From a checkpoint of a small self-supervised audio encoder (BEST-RQ).
Training: soap at rate 0.0018, 7400 steps, batches of 128.
Data: trained on strings of digits, spoken by a formant synthesiser in many voices, 24.2 epochs.
Rows from block 10 of a small self-supervised audio encoder (BEST-RQ), named by matrix and row number. Rows with one number belong to one neuron. Each number is 500 + 25 x the weight over its row's rms, rounded and kept within 0 to 999. All counts start at 0. Numbers have three digits each. After the name is the row's rms in percent of the matrix's.
Before each neuron's rows are labels from the 100 clips, of 14976, where the neuron reaches its highest value: "lies over" is the class under the peak. Only what is clearly more common there than usual is listed. The data: strings of digits, spoken by a formant synthesiser in many voices. In brackets: how many of the 100, against the usual share in percent.
# fc1: MLP up (model.blocks.10.mlp.fc1.weight, 1536x256), inputs 0-63
# fc2: MLP down (model.blocks.10.mlp.fc2.weight, 256x1536, transposed), outputs 0-63

lies over: silence (93 vs 55.7)
fc1.134 096:537480510519508492488537475467500538463512492504446510505514464525520482545483486514548481541532495524504466484478504492489542501505522527501492483506473523453513524503515485477513476494501476
fc2.134 104:460503557510469488455460494505499537540506496500485543502488499482453490512541512518512524493509525481484432503471476556455491502521478513464439484497503509534497495490546491487506536512502507

lies over: /aɪ/ (63 vs 5.8)
fc1.90 091:520499470453476474524511543526529475489502482469472475514527499511510503480481482513519507512530508527463532512502536468481509481502509496516486494507423472492513526516498496448480489522529519
fc2.90 082:473539529487530510473505487516547532469494464470475510525470482514510527508525530520511526516442455491515438492472459538526538525498460530502477502522493502485498515511522508540510490467489479

lies over: /n/ (65 vs 3.1)
fc1.423 106:504506527508491575528447476481477508474469489491524507502536483514490501564486553488495525462490490498452505521493467492511475481513438461489464466479508523581514507488488515527515462486482472
fc2.423 104:536487501459510489470497547496530503471494510505496498520494469516484471474551456508525486504502518480466486475531478493468513510489546543509495505478491544521506443476519457540519543514523485

lies over: /n/ (27 vs 3.1)
fc1.230 086:496480499515539503460527481488503511502528492503516464527514497465514543472492510524499532495521462469529492530476539518485488480506499474423478497542484508500520457513469502493472491511497478
fc2.230 089:500535504482443504435405490553468477493497527489512514501486529525538489506519490555497523485487494454467521526523486485498491513489500448481514496495507523485523548528511484487464479461480517

lies over: /oʊ/ (39 vs 1.8)
fc1.293 107:525541478494486471458486507457537493461480518522535482505500474454511494562480468489487475482471450484467495509547502434519504508514522464514500503520485530494536468494501515493510526494505459
fc2.293 091:486482555506516458483477501563459514515507502484489516464491488514512468460525482492489526512539462500481498461472497516509485461505455555480526517522469500488455485497492488515509478490530505

lies over: /z/ (41 vs 0.9)
fc1.245 107:490513497519528488514523489491523489511491494543493487486536498486530482488497483471511506536518504461458489483496505504524518465496532503485468512515517495468504537480522535498479514546533501
fc2.245 111:534487544535512506537520537512518445512510463486526497514518471485512488470548499478485512528505488501488526476471484431465478479471442455482484521525503486481519493541439498476500511459490519

lies over: silence (91 vs 55.7)
fc1.68 104:492489544541503533511500507487542519508498484486503507524515450454489459448502505475516513484506519510481478495514544500480509557511469473508489490464488520493508514541530495455509491505497490
fc2.68 106:511489516451479489507510468465512501517477468499549505483488543478522528471492524498493501504531511507486474516498474491479522494490481521459538470447504439491444518478503461494455461473527541

lies over: /v/ (94 vs 1.3)
fc1.562 105:515472539449535499494499498487446530505518441502489461530504509540489476500517528478525496447560472534501512514470493444518528517506440517472498472522558487450513455509474486496501498509483538
fc2.562 097:533470507506479524465466487551543485495472547500550534519496483476483471500491556531468481530453513545493475496495508481514515483493537523507519488549472530523476494537539482476483487469488559

lies over: /oʊ/ (52 vs 1.8); /ɹ/ (35 vs 2.3)
fc1.732 106:498540509563475516496468502507517495515469472523515525481485474527487500507502519504486528485460520523485513521502535491527459506525504465525491514475437497494479465517513503527490488500472502
fc2.732 095:477510507451518496489513508498489512474503498515459532472514500492526523479510540538490495462509484491521465489497526529458516541509471546471485535495522523450486539527516494517514512468462465

lies over: /aɪ/ (37 vs 5.8)
fc1.629 115:517471519479499517460544500501468516519504494428485488490525476504497502518524498457535477505511460493534471524492525490528508508516535525482502497517518517502465507511487457478468532512533489
fc2.629 109:545506496496481543493526497505467542457486540536497480468476469493491502485516497455480468474522512486518491471492495518521506517539511488494495472479507500507529468530513498515508482506495534

lies over: silence (92 vs 55.7)
fc1.42 092:546510500523523494507494486530480487449464497468505462476506489472521470466487492486466520520508462506519466528518493496470482517532561528463527474547524480500524480508464482533457560505502506
fc2.42 095:496524494521468494509450521509444493517494540519497509447485540534445478469499454504490473475503473508552474521460521484512505519487462488496503496521489506498493500557491485515500490530500469

lies over: /u/ (46 vs 2.2)
fc1.597 102:523511496526451526517464499502502493490481506505490445488505459468495498518534469544559498482482515504477539492500509523519496530504477510477478468475478541520506491513514513483487442490494490
fc2.597 103:500498504507490477483540496496447507481526488444489476508523506528475489457477514498494512492530522499490478502510510483472509463491518474492509522480518501508480545472481555519481555481534481

lies over: /oʊ/ (45 vs 1.8)
fc1.20 111:516494467476512534528507485468483429502465507492522505476509489550507528498496527551501511496481452493509504483525521492478481542486461476509481498488462475470467485489480530533478501484529492
fc2.20 112:509456526547517531511504533535464561510484502538512498512471469486493547472487509502478527494507538511488447520466515482473505503537508463507458477510501524521485514511507502476504501517483489

lies over: /w/ (49 vs 0.8); /f/ (33 vs 2.5)
fc1.474 095:527485482483443480477521520491471468450521487521519443474463495488536512499512463482500511517485513505527502494493504544488491470542522497498523500550514535503503490521480492459475513518468479
fc2.474 090:500508504505501494484474466548471494521503523491502523507546497493532469535483509538507521486507444509494516534460520500499506546504469444477486479518532534493483468517525508540518467498531501

lies over: /w/ (48 vs 0.8)
fc1.490 093:499531491493491483517462491471521501514513494490516495491512508480509526480492502518513487543491498552497551488458520459551417523484515515492465462484502546526470473514495493523494518493471484
fc2.490 098:475476534472535479480515494536465506474493507532511530517497512525513511506476481494488544516477536568499471495491514497473494564477521507468481568497491456531484485504496513478503476462489497

lies over: /k/ (100 vs 1.5)
fc1.65 109:505557523497479482504457480498470517469499496474456481545522488502488469471488528505485509485489504500476517490528509500460557471465510484497514517464466506487542498515496520486489502480517471
fc2.65 109:485492487488481529530515532487499509492460536471455495514540484521491535517441507502531478504512463498496509456507578544490532484544470547533514526476493495505532485508527532494481518437493489

lies over: /v/ (51 vs 1.3)
fc1.406 093:501511489501527531492460521477482479468500487554513484500489516507500514494478488529526480495457473509504495549522488487505521502478522494457508485519499535499504497540483490509485512519485496
fc2.406 110:503530497475488527454526466518465469478506522475458471520512506484497518494546536538536516469485501507508472494519497520564476531506517486490480506483490489518508450508550511515522499456512482

lies over: /n/ (53 vs 3.1)
fc1.251 100:511471525509484584471497525497464486488505495523512528504495530476525517476498486475496530478465480551521452467509506480524478515508479515460515522543495540524458477497496510497496490515483471
fc2.251 107:474451494525544466493505482492477519487507477510534511507509468495527515517469505512484529475482505499483493510501509479517518525481553489483510485520504532483507488492481544475522504483557471

lies over: /u/ (60 vs 2.2)
fc1.477 094:490487527540498547506505514494506503523517482492518515451488503478483519447509518495506503559495480485520492446481531497508501539523515499483463475450505498472503498520450474478479513535485496
fc2.477 092:489512484495546508524492506500510489525526511511532540486449490506487482490464495530521479502435516492508525518528496464491481529460533494492509482514471534499514496464455443477519483493517450

lies over: /θ/ (52 vs 1.3)
fc1.174 094:505517516504489530516531535484452498439514469514492518473560521472513453506484480519534518493470553458488488498505483518513471502517512520511462452550487489465494505568507477529487503533469473
fc2.174 107:533524528487508430475490472537479481488492497476492490483535502535497495512521487492500519464517484484558523521459535446548524482508495548526502490528502490497504461487515530525501477492528514

lies over: /v/ (26 vs 1.3)
fc1.499 100:521494514516470496527444483474525493480473484540457493518501513469474505524502507516500507493485500512479513465518474492546447525518510492481483474483467515507473530490499514464511535514516492
fc2.499 108:494464534487460526499552473482468516508497470500469503506486516503541523514453508500507516531532470515523497538500466497478521453496533522493489507465506503500497517561503517437515506484475524

lies over: /ɔ/ (45 vs 2.4); /aɪ/ (25 vs 5.8)
fc1.535 102:482492492489460510474527502485466478500506472526457503472493479463489503511530513498505506464459477507469531519492522541522494485499512507472462508484515467509488504470509477506535463507507529
fc2.535 091:486471457467517536474484480513558532505497518515529527485487486520479515498518512560545474515480478502480497537434487458472530496513544500501482522499514496480495482501489511500517503453500493

lies over: /n/ (37 vs 3.1)
fc1.740 103:445472481504481510523483453471499521501498502547518494539483502495519520509514503547461486490475492514481486499515484501507513523488478480482461527513474480448485457502554508476462499541527444
fc2.740 109:509466451485476484463479486536492490500500532491481521523514465492480520533473531503514513494492485502479431485494488509492499516517533478474463499495513483518487538531484501468515543472474507

lies over: /θ/ (38 vs 1.3)
fc1.585 091:520509488517520541521481473523511519532521464468445494491459530447483497484507533484457481503502462516513469438477530491465474505501519526521467518553457465476505543513504500481490483524487459
fc2.585 091:448459474457481500509524501490491470515526517537500532506486541545497481525454487536483518517500503522473521537516502500524545497497527483519489493487510498523522495482498484478482464452501571

lies over: /z/ (33 vs 0.9)
fc1.286 103:510537515498510521492491482469474493516502463502495555477495457533520492498480455487523492545474431488479504515485473502495453505466528513457465506564498465514439531499494457480492480468470499
fc2.286 101:502472516481452451513565510520478507484489461490525507489505498477502495483473524491459459465506486481508519525520514469451512504529552522496492497495521461477502482522527488498514542480503449

lies over: /t/ (83 vs 2.8)
fc1.725 104:497505492434494492503498485493481479446514502514474482482502501498486530477548489504495540514497506537468537501485478515517414477537488502482465510516483497500510515517507510536481511498501508
fc2.725 105:508504506539531522486486485472549524515460508529515485484501447472451487522479530476483507469499485501498489519528506483484503498471476487488466483506498493561485493530486452476499535441500559

lies over: /ɹ/ (49 vs 2.3)
fc1.290 108:502510459460485507479508501502483496480516502527508487472517478523489506458487509487526491471459515525500463505494491496445446558484536491528497478483529510509500510477462508457501473508457539
fc2.290 105:543531492494505498485522440534478523538500498465473542501455498475483492460525505543458530480509514467538502472499533540501531481452457513538508491503478472524491501511531420499506501488508528

lies over: /z/ (39 vs 0.9); /ɪ/ (35 vs 3)
fc1.136 100:481485501446490466493498534489491508511520490528444510521538504494481469481516521544471504496495513546468486516511503513475512506480531490451452500500514458490530457498512465473454482531473529
fc2.136 096:520492515531504481466529510526482524498499478462495491503473528502513538504491540469481494487518504479501551525526487471523478518517535526476563523505550535553485496489554503534545480491493484

lies over: /u/ (68 vs 2.2)
fc1.555 093:518478486469477473525486499515468472480472497517488485516526530478506535489499444439544486491474489547479450482494484507466484520494494487487480448529509548493505510504487490492478484504482473
fc2.555 087:445493501487543509457513504522508498516446527472510474481462520499463511489524472503446487506490503505519479500543501490484516528474496543488518521513495501486468457466525479542535466481507529

lies over: /ɔ/ (62 vs 2.4)
fc1.49 105:467483520478490464509495519534515495447518490526534473485515485494531472510541472499486506486452522509466536520506533483477477535500529509553510490475472485486524530482475495527507503507474478
fc2.49 105:510495512503559464497525527523516505496537510461443464523469501513477526507486530497516498504425528488476461457498508478502525478509490484509509494502497464476519536485491464479509452503531497

lies over: /ʌ/ (57 vs 1.7)
fc1.177 101:486476561500495518505508493518475483563510500490528478488503486526488495501520526484462488474492480508443549495482489477503497480506500538505481500518464541482494490454492513473496500493554516
fc2.177 102:558522494499528495497523494520493510508490495502505486542476473507467494541512513508516501578464527524470483503437496491450490502500514484488530487476477510544546512554483546474462511491483512

lies over: /n/ (30 vs 3.1)
fc1.213 098:458508533519451540532533509506496504484508546535490501513505502459515494485502503502466541492494473466438532463472507495496473541498494494462524486535540512501476444522525483533498496525508468
fc2.213 111:536517502511502475520457469446497536489490502467494528501508492523484496497499480463506509501486499493513520497503510492437511497472558487474487481465463476499507519485503499483510502484505535

lies over: /f/ (56 vs 2.5)
fc1.282 095:567459511475494490517508501493483463465512465520513507485541492512506493503505499452521520480489444536525522523468537484556511544502512520489459500521455500498502496545522482506473528506470497
fc2.282 088:457505492511512507478521538518501570536442512508510518475508511490492535502485542492514497501534465486486530514536529480487467484433468485519489492527542498482482483481494518508529545465467535

lies over: silence (96 vs 55.7)
fc1.254 105:531513506513506554488481478493555512538510452486498481502462522499534488466492475493489515483470474539494522511503515449506502511583521478485494514492474487486478446515515515498525492504501491
fc2.254 108:552481485514466484422461486516453478501472487536493471493498504490518484533495533449502479503503486504534483542489506495509491540497479464492453511470502475506530525501537473512489510503528514

lies over: /aɪ/ (32 vs 5.8)
fc1.331 101:491481484507465463496482485481538508474514471488491489546506411489461517517535524510544495507527456472434492539513499479525517545473517517482542487476473498478505505498532470513529500467511507
fc2.331 100:467507520496500502501519501527492532498513507477504492510481454498487466515478519524494525543562474538494453542476497494468482478509482503507445529483529503487489497478518471557552529501496475

lies over: /ʌ/ (32 vs 1.7); /aɪ/ (25 vs 5.8)
fc1.536 094:481471470516517504507453524458504491541531498509478484466552433462568508513504518483485496489506491504498480538496503486509535486528545500499486517506488460532522481526543509495474485488492498
fc2.536 094:485514487460463529474442473533507513533483488461507512485505453506486493494515477577521476546519498565440479492517522435475486491494474500497456495520528475504550550489479525534530466458520517

lies over: /ʌ/ (46 vs 1.7)
fc1.267 104:508509493494478495510511526483511500512501564523508506470521499458538479535518513496462534447507470490509484513494474526497501498491538512472488478546553504501531522495464549487505533477489536
fc2.267 101:525513467511499523493488514503465478492445514535511458457503495473515502498486466473550513477540525515515522513508524555507512508479470477491505528473514538516505489525538485513496484531541510

lies over: /ɔ/ (31 vs 2.4)
fc1.76 097:502509453468499506495476516496509457475521487503532480488535526515480497469506494532478488419486473515518552494488524515459514492475483510471528508452480454467501480499498426483516461512532501
fc2.76 100:481511511507495458521527515528547513535539524535479472502461504490526510506488501467472511494458507488503501563526531512541491486506524522509475504490511492474479530502523538492509476473489433

lies over: /s/ (37 vs 3.8); /ɹ/ (30 vs 2.3)
fc1.582 098:501484473517519490469491482492495564496531455483447510490456533536481501462506470557508539465510511524496499492495494490527482547542510472456512474465486485524481481515476502490505439537491503
fc2.582 109:508512521489497474476506472465504547495489540535489525500489507489507508496474535525513436434487467498483544483502467489477532505468499499492505480531514485471498506468514508508476456456494467

lies over: /s/ (30 vs 3.8)
fc1.588 099:534532514494504549527474509465501511484468554504490513514486500502488483530506495512544488478499521471503528529492484463470527508482515510495543496516479472509535546466494501468482518463459480
fc2.588 106:451500501494518472485471546535549491504520489508499457482493525465488550495505491555497422474504492522504510459480526533479488521528458518470505476460530489502488551485480491483512537565510521

lies over: silence (94 vs 55.7)
fc1.8 103:484483490511496411497533506505531509477470510504517534438481475493476555522526507480496515504492430503459424492504442484489498510560509488494519536476501511500501517505506479497460523522519503
fc2.8 107:517510497513508468467521532555460507512516508461507498430484480554516514519459514521499499480493458465461458504517489507470526510466505514531442450495569492546517504485488496495487539536543482

lies over: /k/ (42 vs 1.5)
fc1.548 101:514492481553479522529532532414517520467464493511508511535524494536498495472523510512533524505534529489469486511528495508483469540496472502467525520517517534500516507513472535497505518527498513
fc2.548 111:534514547509498459502494479493515462532477508450513541472481516445495524454492483512494470533500513547509503507510477500497458474502517494540483463485465488527478467502522528528556476469550516

lies over: /v/ (36 vs 1.3); /n/ (25 vs 3.1)
fc1.636 097:492477545459516510467503471491486536449440450500462465524520490521514511494488496498520495535504496507500445493488502453500469517559531472488494475510500524527485511500524490473503482513540502
fc2.636 097:494508484489483533487517521522498463561505470490494472529504531534498482519494508512489528534495483516462462495487500467492472490447516498475523527512443456482526484519515469467499503530516499

lies over: /w/ (33 vs 0.8)
fc1.520 098:497503505464489504491512466504494460498487426526544472465498498537531472511510488477484490498450466488522522509497512465481483465471510506467456523515488492557472486498499509479502489465510512
fc2.520 104:446506504503570534478519568511500489504521484474518496458482501504472483540484469482505500487496482464483496517536522492493466507532564505519478514524506463487500495526511526510473542501481481

lies over: /w/ (39 vs 0.8)
fc1.670 090:488482500515523493501470465460530489432469489529507525515507424463537463531491500481566527510484502517496491506500465465532487528500511510495503466538446518481519510479462449505506478459472471
fc2.670 080:514524502518506458516520508543502528552479512488473513539478520528466517521515472546510497517544507522489483496499496507492491507499437511444473541519500493513497499468528484518515482518493494

lies over: /ʌ/ (37 vs 1.7)
fc1.333 103:513501513461500500530501501428498485478496482562477535493508496495557542499521496526503470499525512503536484514503499501489497529522570476484460530499550455545488478497527495472457498478544497
fc2.333 106:481507490517502502480535491511500520521507514462492499560473465471467475501509539458493527537492478507476472478499505511503484514499494540493468519508482500496476475499512484474515504534502460

lies over: /ʌ/ (54 vs 1.7)
fc1.544 100:501464470464473479514502487512529470485533496521505503478509516453507546455539492519572490480484494489515529483505487559526490513481501532466478521474536547528482506524482494491518486505511526
fc2.544 099:512527516476529470486519488520507516484512530484553498508504498490491464475498498546492543544505503486512501515538531456506517540480477495509488515515490496473502453460533509501507523463524491

lies over: /f/ (43 vs 2.5)
fc1.219 094:516511555462552503500495509497528476501481473489489484498497498495519476495493510475503494484487507500489482500507528500522543491510517464490487522467495465501496469511483494507508472505471513
fc2.219 096:522524487518469468484436522523480487479520498507490466463471476561483525529525494562485521511532466483536503514492502477468485496487510493498499492518474489473557511455535504477479511474497502

lies over: /ɔ/ (27 vs 2.4)
fc1.757 126:513525523488490517495486462507499533467522485527515531529570475474506451468529524504524530536535451509522520500467493500513523537463464559546513472530485507467453490494506481499524498487506479
fc2.757 114:465527519500519505515486490526453484486471519493445508515497466516512485492464501470509497528504541521484525526474471524520469513530535553498450496440474478499490493477488465490540472508502550

lies over: /ɔ/ (64 vs 2.4)
fc1.574 091:495470477505496499505507511462485503485489416524496500509501497486479462514533508472540517482507470417500495477508492467455506525502476522493493478473487454522495468503471530493443493509468484
fc2.574 091:504504545448505537496524485547494529519540515480508507490479491500450482499458509500472495547491493575511502513507512484478455495509513479492491510532551521523449463481509505520519525488502533

lies over: /k/ (37 vs 1.5)
fc1.47 104:491506479515560516552522510468523486484478466498542504470549513521526477507528531506484530491482490507528518476477505495504491527499488478492491508490468504504499477488510493516521472485490517
fc2.47 100:534495496494512503484457491538490511507507517509480483510471500490495460482487494489497540520493481477461528505546503499520514450523554541485542482530509472512467436500512504475485530491536483

lies over: /s/ (32 vs 3.8)
fc1.275 100:497478487482470495529522463513464511530500488466488495540474483484454484489502517491492503491466522499490499462532457495522460501460497505491511463508496510513517482493457486465476514529512538
fc2.275 113:535471531504428495534522480448496522539503494522515497495522518459506496493506470491509496528503448488534497503504495514503477504544520486514488494467483516502519483540539508508469485468489488

lies over: /s/ (68 vs 3.8)
fc1.335 090:485502533476520492537482542516502435453522503508465517504456484477520520544533486497480497516468497477516485514508478494488502513546545473528470488480462458515531482500452501510492496492528517
fc2.335 088:489481527468487467432517500487502496522440535487499508511515533477514500481507502543526501542473465550502470522526511468491515546426492492495508477500467510491449495500529509486522475517463504

lies over: /w/ (88 vs 0.8)
fc1.502 096:507501502563548515487481482468519521503549528512499524488519467548470538537478479455543494481505476482474513528518522520494459521460466502491500483500509502491418503518510469528505485457465502
fc2.502 099:524491495508539533511497496533499558474469512533505531487468500507535494486560506577481517484469506487484495501466475519451495451499522503482551531514535483563477473496501507501568483497502475

lies over: /oʊ/ (34 vs 1.8)
fc1.338 102:504480487511518492473431460500500470513455485573500454516564516457476484508521479513499511494500461543468493505485471519500536525516504508511514472458466509475515490508530515472502504535506502
fc2.338 102:509520476449500455516511544519435503540523467430464509550496488506488526453476466479503470528457531460515519470540518493472533494510499470462504491481532470540495522468496483516498524504482475

lies over: /k/ (50 vs 1.5)
fc1.680 102:554528479504531494574481494500507467453478474497488514504558486503468504511477522484509471518514455509504481520465499546490505543500524534510499505537493510475478511513475475486519487481468471
fc2.680 093:484470477471494475459519535525472515455503483484525494515517485452545468470521490507481542495519530505469525483553534491490533496452440483498503500510488539552526494507501541528508512481474519

lies over: /k/ (63 vs 1.5)
fc1.224 100:530461499536538490541525546525508448518488488470488539468553463490566546508476497458474498505525514488476494505505480527525503542524519492513506514574467456501472465488514495490438515516489507
fc2.224 100:485475496516516524457470487456508482521496479514513508513504489507521453471513497543471531554516466476492499500541497489514539510462496488501476512492463500515491529505466539469493497523528495

lies over: /s/ (68 vs 3.8)
fc1.173 106:463504487478524470557487495483530515513505514508471500500482447481471492495532491488514475490473476490496498512482497541538504523493529522506470461502508465490517538485490498482506490486484466
fc2.173 103:520483522518534473490504480504506506457536462480491493481512539516499505463502496526501535452471492462547484537510466513555514474504469525490538498497515565488471503479464508547519515478499489

lies over: /u/ (63 vs 2.2)
fc1.542 100:506518476549478483478493501518531442491497474433517475519520481467481473514515507517476469458481483535487495493494517505526514486467510507485508451498499505511540486486516456500462538497496507
fc2.542 097:463489448470503491507519517504459473505468497509467460440470485490510500465493483521495502512518489515454500487531501489513501498462492477505482517499488490479428453507518504487481522487506504

lies over: /n/ (46 vs 3.1)
fc1.78 099:499535469540534481506519532523496506486492512506495534519512493475525533501484551495470508492517529550466522441496490532479495507478502514491486498498544507502507519492473497526510541508503518
fc2.78 103:499496504497540475468482506519485477488489505468537475504498475512462453493503527521487538496482511464505499463490488512506525471478510496487537474470508583502535512509527494548511510523477488

lies over: /ɔ/ (33 vs 2.4)
fc1.644 102:509493494473512512509536506439461459504504528454485510480514528490548475501518522532524530479544479493520474492511483496452508480502513445485455531477483530505498477541479434455471458499521464
fc2.644 096:518487483505576509443488528564515508536481469490531441529468526503467479477524494487492524529476516520494510497511491471546470510490504492489540494564510448501468523506528529503558469502545518

lies over: /ɹ/ (51 vs 2.3)
fc1.152 097:460520474514442548506478478526475502499507480494489498512488508487514486481521492484488537485489520524488524523515501494528481523487516490480456477493454506550507537471461475467507455474535536
fc2.152 097:573492507488515484503457492518492523548491481537497494457535496479457477515499518563509429498465496496496502474503519541468515499488490496493499489483520508479498467450516496490498471486522489

lies over: /t/ (30 vs 2.8); /ɛ/ (26 vs 1.7)
fc1.120 090:502486542545519523447504504493551492452469480477505544486488494492492528448504500566497548538514476486461526498461489532471508475442525453491512536498476491507526464519511490496500524527507492
fc2.120 101:509496494440538467490502514520548486545478523490536484506490482480493526494555473494502457528532480533520516486519473481508518503476490481476530536508453529450513511467545556495517486499534471

lies over: /ɹ/ (51 vs 2.3)
fc1.713 090:518524466588497449539483495498500500499465519483546518487483551500481459480505503479539514492494458492447515515492521504508505533512529467458525486476504519468495534481485498467476487511516499
fc2.713 078:480493506461473452455507495526462521517483494453495498519472459495455503530520500509492511499464502492557480458501492454511505490474516507516534505456521496478519568497488473531512525473515472

lies over: /w/ (53 vs 0.8)
fc1.625 108:509482505477521512512521486525528486520487519495459505484416497544545478452458473446543496474484503506516520517492471508481517483469464516476498546492520459527521516511492507466448504522501499
fc2.625 107:496495536516537483485488479453479505497463514495504518486506475476489493521521551502490475489493500518492514502542484470514482474501504449462473522497476513475508473491514462523487529477498490

lies over: /n/ (31 vs 3.1)
fc1.375 098:491495498516494486468490485495473490498470459529460494454522525475574450516479530500519533475492528510463497486518453478494456479439467474495517525518484465463463475477469518520459483487488489
fc2.375 107:489472442494492464482465474465489487483514531511562453527487486492501524520522498472480473516507494445512538496478565491502474473522515495465513458494500525478478470505517516480469500494484484

lies over: silence (92 vs 55.7)
fc1.575 092:502481510491473491532499459489515462502466506508506534511452500550523486534517480474516458487451497472497473496472502521495507553504515509522449481532484509525506505492501540502455557508473499
fc2.575 091:525526498455466509421500501511477553504508480503518538492463525500459497484504447509507510536486527469517513490526468537552502501500509496489488463505489532483454500507565452465502502476495474

lies over: /f/ (40 vs 2.5)
fc1.311 089:495501483431477540473493492462488453451532523510451477532493506483485477509478490483516495518483429526526475501540479521511512529472512518489496488498493476477502529523525537474463487494521479
fc2.311 093:520497491497429525483497484512492547505519496464517512450477545482491472483475538516504492490483490513511518464531509519505453531523479513477475453533470487486477458464498515526480501514499459

lies over: /z/ (61 vs 0.9)
fc1.235 097:505465458508490518534517506501495473519482461501519486516511469512483461512482555465467485491470506512483526474502529494502509485513477456435469525500478501520507518530494445500505424517501510
fc2.235 100:510473502501513498500509486522469525534484540497509533522501494458515487534506494557488504513498500483540489525493523496490515506490466496507517545466528469450500504488487455505480492493531541

lies over: /w/ (27 vs 0.8)
fc1.515 106:471503527480483505528469513492472468542518481519526480467481482523463485470472519448515474524458528513478477497467492494497459523489481487488485452489499532503437497489470520510477536514514501
fc2.515 110:480485479481473566487481513521492499534476544480479553547518479489472488491496451521499504498507473498567517511497484508488545472498518483503488473529536526499516539509473527470484523523510468

lies over: silence (93 vs 55.7)
fc1.651 111:511472492511476475528482508553522481469515494540505498501471506511519533493524527479501533474513517520452492513530466497497492471522511542475508508465520513534514489500528465513491522529531513
fc2.651 104:540502539518488477478447502504504462492511488474515484518479479513488482497494501489502521525518485499497499474524514529510485509469470513534549492462517517524527504460516465546467553515485499

lies over: /k/ (29 vs 1.5)
fc1.324 092:506489498508538495506482522506499437509509504511513490451495500533515487469438507515473522529505512489523474491477497503498485537528531497477484477530476486524461507507503505516516497506478495
fc2.324 093:493501467489520522499501489492494487478520463475454492512512536464518532528545495504526507504528511483465477490534482448570498465516494489490469491541523537543530488518515485508492529493513486

lies over: /ɔ/ (64 vs 2.4)
fc1.87 102:552503487494506488536486536487456547490474502547508490469463485498444496495495461478501487453518495532502476482522485525528461506505518467513492500491523495536477460479514511513479486481469502
fc2.87 106:528488521484509482535503491462496475481517489500544489486504482531518551495503544488490500508493466491533528449513480525502511478477494465487541505502462439535511551516480473542501499515501505

lies over: /k/ (70 vs 1.5)
fc1.389 098:469490505488448549495504509452502499501488487488504489461456485503491510521466529519537505514532493511503472520480534535502503535461529527499482459493466488502491472466544453481516506498569479
fc2.389 106:516487499527527486488496479513479568552504520495506487503456501478489521491514520514493509520502516536469468507501467504477528543487502495510496511496464483483510470513478500542533533491477491

lies over: /oʊ/ (26 vs 1.8)
fc1.715 088:517481511524483485526500507485523461491488476490501505538510486463517464556477498418516505472486476500470526506527451472505533505491485511492522482492463493526556479464494498487499489490506482
fc2.715 080:521492495522490489483492503484468492489506496521538509514492514487458505486522475546455522482473543504477476503501488485500502506505441488486497523527514482466484503453526522520498531479486493

lies over: /ʌ/ (38 vs 1.7)
fc1.97 096:520478500531474461521506484463498539464483515513519504496484510568459521524468511505539468512474500476509530519511516484522537529510503500485523501494502491454518492498481505408474508497517494
fc2.97 103:499514509470398489470517488517492504533498486483506527501508502462493483474511452519464441495490482517547487473535485511475497497513473478522523494479532536460517521450480517501501536493536495

lies over: /ʌ/ (28 vs 1.7)
fc1.291 101:504484497492487525495535499508455490480483468482559480533514477523465480461515537477471455501465485517492464509479540501491516486499518510486458479503504519505489527541528503469488541537536481
fc2.291 088:477551511485516469509487508561508534517503485490472496503525551489516520502482512514523544489469490483507488476465471464470508531497465445559523539489504486508475542500502493492479495434476500